config = dict(
    precondition_frequency=50,
    grad_clip=1.0,
    lr_schedule='cosine',
)
Rows from block 13 of a small segmentation model, named by matrix and row number. Rows with one number belong to one channel. Each number is 128 + 24 x the weight over its row's rms, rounded and kept within 0 to 255. All counts start at 0.
After each channel's rows are labels from the 100 images, of 14848, where the channel reaches its highest value: "lies over" is the class under the peak. Only what is clearly more common there than usual is listed. The data: rendered landscapes of hills, water and sky.
# convs0: first 3x3 conv (model.decb.0.2.convs.0.weight, 192x192x3x3, each kernel summed), inputs 128-191
# convs1: second 3x3 conv (model.decb.0.2.convs.1.weight, 192x192x3x3, transposed, each kernel summed), outputs 128-191

convs0.141 [151 129 123 131 132 155 122 175  84 112 153 125 150 121 112 140 142 132 147 119  93 105 153 127 118 129 155 127 115 140 134 137 126 122 159 144 183 161 137 135 126  89 118 126 157 139 152 172 137 134 138  94  99 124 173 114 112 142 169 135 106 130 141 118]
convs1.141 [114 116 153 100 157 138 141  81 157 149  97 106  64 143 116 112 135 117 122 120 141 143 101 104 113  95 141 147  87 126 161  84 157 127 124  89 151 143  99 139 134 116 138 161 148 152 132 124 109 138 102 182 125 122 112 149 142 127 129 165 129 104  93 176]
lies over: sky

convs0.131 [137 156 120 129  93  97 111  77 123 205 160 134 112 141 174 136 143 140 150 134 130 123 128 138 130 138 132 163 157 135 123 153 102  99 170 113 145 143 136 124 135 128 133  61 117 146 111 119 146 103 111 126 124 115 113 116 177 129 156  81 144 119 107 143]
convs1.131 [ 63 161 147 147 152 128 131 144 158  91 151  88 124  75 114 138 135 121 139 121 175 107 116 117 126  93 140 117  69  63  99 137 131 166 108 142 116  86 152 145 146 111 134 141 162 146 143 103 125 114 149 136 152 128 113 167  97 108 114 132 122 101 146  99]
lies over: sky

convs0.172 [153 137  94 109 116 139 128  99 132  82 100 146 119 110  97 174  89 133 111  90 164 212 131 108 177 121  91 119 145 161 125 139 144 135 105 130 156 152 173 127 145 128 162 150 121  93 122 120 174 140 203 155 120 132 128 121 147 140 162 112 122 101 147 111]
convs1.172 [ 54 108 166  91 106 134 121 113 123 141 117 109 127 163 128  81 153 118 145  65 129 120 131 141  76 144 133 145 134 127 122 157 145 128 138 154  94 126  92  95 144  91 133  76 134 128  97 124  97 126  92 131 121 141 119 118  89 134 169 153  99 134 120 171]
lies over: sky

convs0.6 [ 92  86 141  67  87 104 163 149 122 121 134 155 145 132 113 116 137 117 176 154 134 106 100 126 109 116  99 129 132 115 113 127 114 110 153 140 124 134 118 116 124 151 158 139 111 124 134 131 110 135 151 155  99 122 124 125 112 109 133 166  90 160 113 106]
convs1.6 [163 136 153 122 165 107  92 100 155 152 124 156 123 145  91 137  84 112 119 142  93 133 149  88 130 130 138 129 130 141 144 144 125 105 132 124  97 122 125 156 110 133  91 104 122 156 130 116 113 138  84 125 131 122 156  88 162 126 135 126 143 127 138 165]
lies over: steep ground

convs0.26 [129 149 123  90 197 126 171 139 162 108  88 119 139 151 129 152 137 153 123 142  79 144 148 137 117 132  93 109 104 127 122 146 141 102 131  79 104 120 148 119 107 135 132 111 134 101 126 111 149 103 140 110  93 139 129  78 134 117 110  88 112 149 129 115]
convs1.26 [127  67 114 157 115 181 108 135  96 136 148 148 126  94 117  87 126 135 144  86 125 113 167 145 156 126 135 140 122 155 126 122 116 129 110 158  81 114 118 124 107 128 123 128 127 138 123 105 112 123 134 111 106 119 127 127 139 169 158 122 147 118 117 115]
lies over: water

convs0.14 [121 148 149 117 130 118 112 128  93  85 116 122 134 142 143  93 131  94 152 136 142 136  97  97 134 152 122 117 107  95 125 130 125 130 132 155 169 156 155 152 141 111 166 129 106 101 111  92 145  94 101 113 170 158 152 142 113 137 148 126 143 116 137 136]
convs1.14 [135 119 116 153  96 103 136  81 147 134 151 143 121 123 139 127 115 162 129 121  90  81 116 136  93 116 121 101 141 136 136 131 114 134 154 174 134 163 130 107 119 155  93 187 132 121 166 175 128 161 175 125 113  98 127 113 177 140 116  74 107 143 110 146]
lies over: steep ground

convs0.5 [ 75 100 114 121 117 112 129 102 114 118 158 126 129 139 112 158  78 166 101 110 132  85 152 104 126 142 115 110 120 102 130 139 143 119  77 131 156 118 106 125 140 109 170 146 123 133 123 155 134 110 101 186 137 143 137  97  62 135  72 156 125 125 110 116]
convs1.5 [175 131 157 100 155 132 140 176 149 148 101 133 127 136 132 115 148  94 136 143 125 134 163 105 131 115 118 161 148 134 146 132 146 124  99 159 105 144 133 142  80 144 135  97 152 107 161 120 164 179 141 108 153  73 115 148 176 157 127 122 152  85 115 136]
lies over: sky

convs0.20 [140 129 109 114  95 139 125 130  97 131 155 152 111 107 152 174 170 103 138 152 110 141 116 128 130 140 142 118 113 112 108 146 133 102 144  97 134  86 115 111 144 110 124 149 117 168  92  80 119 125 143 122 131  59 153  95 143  93  98 168  79 143 140 116]
convs1.20 [114 148 123 127 146 124 124 122 144  83 137 126 140 220  90 101 121 143 127 107 135 121 152  80  92 137 144 156 153 121 135 132 106 128 111 132 142 138 151 132 165  86 109 124 147 152 137 165 160 133 151 142 125 141 100  89  82 111 121 154 113  74 132 152]
lies over: sky

convs0.31 [147 151 122  99 111 128 145 100 153 127 152 112 111 147 155  70 152 115 128 159 139 120  66 122  99 146 144 118  92 109 129  98 139 149 153 135 110 136  87 163 114 107 149 124 117 145 137 102 110 153  95 127 118  97 146  87  75 151 122 128 149 130 110 144]
convs1.31 [114  86 138 126  97 112 125 144 107  96 106 168  91 158  96 137 104 109  96  96  86 126 126 137 152 139 106 106 147 145 129 131  90 114 146 153 145 129 104 101 120 123 131 180 111 150 156 130 119 126 147 119 127 118 136 109 152 139 148  98 110 162 121 102]
lies over: water

convs0.39 [119 126 111 104 136 112 121 147  64 141 124 132 130 118 127 117 132 145 109 146 138 112 115 119 109 120  99 146 103  79 118 135 146 113 140  86 173 136 166  69 137 112 115 130 146 114 146 134 103  98 134 138 142 120 159 101 111 127 148  98 118 115 123 153]
convs1.39 [ 83 145 142 129 145 125 108 131 145 124 124 160  90 161 146  73 151 121 157  82 115 125 124  83 132 154 135  96 118 113 141 106 125 172 127 156 113 201 150 117 113 168 138  94 119 121 131  95 114 127 100 128 118 148  95 153 116 161 132 109 139 122 140 121]
lies over: steep ground

convs0.119 [157 110 160 143 109 129 141 130 122 132 122  72 118 109 130 102 104 120 128 134  95  70  87 115 131 164 115  98 118 119 108 122 116 136 121  91  98 121 135 105 107 156 121 115 140 186 137  83  96 139 113 127 112 122 107 134  76 129 150 144 150 135 120 111]
convs1.119 [102 106  96  93  82 112  82  98 137 161 142 147 134 162 120 144 168 139  81 154 178 152 134 137 143 116 155 101 160 151 108 118 102 123 136  82 112 122 150 114 115 143 142 120  94 131 133 147 151 119 160 117 143 152 143  81 135 126 145 133 130 132 134 127]
lies over: water

convs0.43 [114  90 108 126 151 100 137 143  97  69 120  86 108 129 126 129 129 139 154  79 132 123 130 143 138  70 153 126 114 149 163 135 128  91 137 115 132 129 140 172 111 107 146  85 110 124 133 133 117  97 162  69 132 137 118 103 126 139 161 145 131 107 155 101]
convs1.43 [ 86 123  96 157 125 133 149 113 127 168 113 170 155 122 103 137 105  79  99 151 134  91 138 141 115 143 129 161 147 142  77 125 116 130 116 145 125 118  99 120 156 142 136 163 134 145 183 127 113 130 141 122 188 131 143 152 150 103 141 134 116 139 146 133]
lies over: water

convs0.38 [140 139 155 125 100 144 125 163 146 153 117 108  84 135 139 153 107 124  81 141 119 125 124 178 120 105 109 110 152 155 133 160 137 182  56 106 157 122 135 151 151 163 152 153 109 132 145 121 169 174 129  95 138 133 112  66 132 120 125 105 125  87 153 134]
convs1.38 [142 107 120 120 147 107 135 130 169 142 134 129 158 138 167 121 139 117 100 146 145 136 138 131 156 121 163 155 142 108 156 131 142 116 111 123  85 162 123 130  82 118 139 130 141 119 133  99 111 106 140 122 140 173 136 146 124  88 117 121 154 136 134 120]
lies over: sky

convs0.11 [ 93 132 121 135 169 122 131 129 121 128 116  99 161 165 129 120 115 140 133 191 107 123 103  89 151 136 111  81 109 115  95 100 124 108 148 143 154 124 104 114  88 116 117 134 136 143 126 141 125 183 106 136 124 108 118 139 125 108 130 140 118 137 140 134]
convs1.11 [157  91  87 135 133 110 112 138 149 107 141 161 124  91 154  99 147 125  98 114 122 130 181 121 144 156 143 192 144 128 139 142 138 180  98 129 118 118 144 183 126 124 118 119 133 142 148 126 131 114 158 156 100 109 152 141 132 146 108 132 127 120 113 125]
lies over: water

convs0.96 [129 120  89 149 132 141 116 119  77  93 107 134 119 137 120 121 154 126 139 101 124 125 130  98 128 219 125 153 115 139 165 111 116 133  98 128 139 150 107 150 126 145 121 131 110 105 106 121 128  87 159 154 109  96 148  87 113  80 110 149 129 165 133 180]
convs1.96 [108 116 143 132 161 105 107  96 125 143 152 130 130 158 132 109  99 104 131 103 138  70 112 144  89 132 156 154 132 158 136 140 119 112 128 127 143  60 120 106 153 152 144 151 137 112 140 151 134 125 140  94 128 150 140 159 121 172 124 138 186 127 117 135]
lies over: steep ground

convs0.71 [131 136 145 145 154  97 103 150 100 125 106 125 135 130 149 127 152 120 112 153 119 160 124 115 163 118 127 120 132 155 116 148  93  95 171 116 108 179 114  85 123 174 124 178 138 149  97 119 129 107 130 104 109 132  93 105  97 127  99 114 134 159 137 150]
convs1.71 [128 110 139 121 107 140  84  95 107 157  79 162 118  84  86 113 137 131 156  93  96 124 146 126  82  91 114 160 123  98 140  94 109 114 140 144 111 107 126 174  94 142 128 102 131 162 122 166  94 157 133 160 187 108 122 101 134 156 116 135 112 106 114  86]
lies over: water

convs0.42 [126 107 127  93 106 131 121 138  93 145 123 134 117 150  94 149 123 130 134  88 110 126 118 159 122 114 125  95 111 164 124 104 138 134 111 130 143 139 115 113 114 122 169 120 105 133 126 121 161  96 130 146 116 152 122 120  87 202 128 163 128 140 145  90]
convs1.42 [133 103 161  94 109 145 104 115 184 112 141 152 141 152 146 124 129  83 109 134 145 115 180 110 129 174 125 140 139 140  97 132  91 138 144 124 106 126 145 136 134 130 133 169 150 138 139 114 100 117 159 125 176 125 161 155 153 144 122 134 150 154 144 152]
lies over: sky

convs0.123 [154 164 154 114 115 107 102  98  54 134  86 108 149 118 135 151  88 124 173 132 133 113 134 104 122 125 102 114 138 113 149 125 115 139 193 134 136 123  96 108 106 125 135 100  99 139 123 124 114 162  93 135 152 174 149 115 147 143 108 112 142 188 146 162]
convs1.123 [127 103 134 128 100 141 137  94 187 132 118  95 145 142  96 146 136 142 126 135 135 134 145 106 155 100 157 120 105 127  80 127 152 145 101 109 109 112 136 124 130 171  99 152 156 169 114 116 131 145 100 142 153  91  97 118 115 146 128 123 130  96 125 117]
lies over: sky

convs0.156 [155 143 114 120 136  89  99 101 108 134 111 161 156 110 114 138 110 124 125 101  87 135 149  68 143 110  87 111 144 128 105 121 133  84 149 121 158 116 141 136 153 157 138 111 154 129 127 114 114  94 133 125 142 146 116 152 121 172  96 117 110 110 116 150]
convs1.156 [128 137 127 130 116 128 102 134 121 164  97 134  79 155 151 133  82 118 125 138 169  84 148  99  73 142  91 167 145 114 123 111 133  74  92 161 112 123 157 116 138 136 110 126  94 111 119 125  97 171 127 121 145 103  80 114 139  87 110 130 166 158 149 113]
lies over: water

convs0.10 [110 142 129 140 147 170 138 144 128 120 100 144 129 145 136 149 105 125 131 157 140 137 119 107 142 119 114 113 104 115 112 126 113  92 178 118 154 134 126  93 102 115 106 141 115 110 119 164  97  96 106 161 120 139  99 109 112  92  83 152 119 151 124 113]
convs1.10 [ 96 149 141 121 122  90 117 118  95 170 162 111  91 121 117 101 141 143 146  99 139 126 141 116  87 167  80 100 116  97 125 119 106 145  79 122 140 181 112 183 113 116  63 139 152 135 147 102 120 122 146 113 109  84 145 135 174 156 143  90 139 127 132 107]
lies over: water

convs0.109 [ 91 119 134 109  90 161 135  84  99 114 117  97 119 133 144 171 158 135 126 128 142  95 132 115  68 133 111 140  92 125 170 119 129 119  94 111 146 116 150 122 125 117 200 146 114 125 139 100 139 120 118 105 138 103 120 123 115 138 130  96 131 165 125 154]
convs1.109 [131  97 142  77 159 105 146 130 124 112 118  80 163 146 131 108 155 157 109 110 148 134 139 120 134  86 132 119 159 133  99 146  96 142 168 100 108 101 153 148  99 164 128 109 139 182 114 121 136 114 107 158  85 129 158 109 129  27 130 138 104 137 112 137]
lies over: water

convs0.143 [136 140 124  83 123 148 101 140 119 101  84 141 144 108 111 122 144 151 118 101 112 152 132 137 123 113 126  88 143 108  89 140  95 117 127 161 120  81 114 130 129 106 148 130  49 127 106 154 129  89 170 140 114 148 123 127 104 131  74 122 172 120 100 104]
convs1.143 [121 102 136 107 122 110  84 157 162 157 115 166 159 107 114 139  85 107 156 145  94 158 133 115 134 118 116 148 145 163 145  95 114 158 194 139 145 137 117 120 118 109 143 142 159 132 124 121 141 123 115 124 123 124 124  93 116 155 134 132 147 103 139 109]
lies over: sky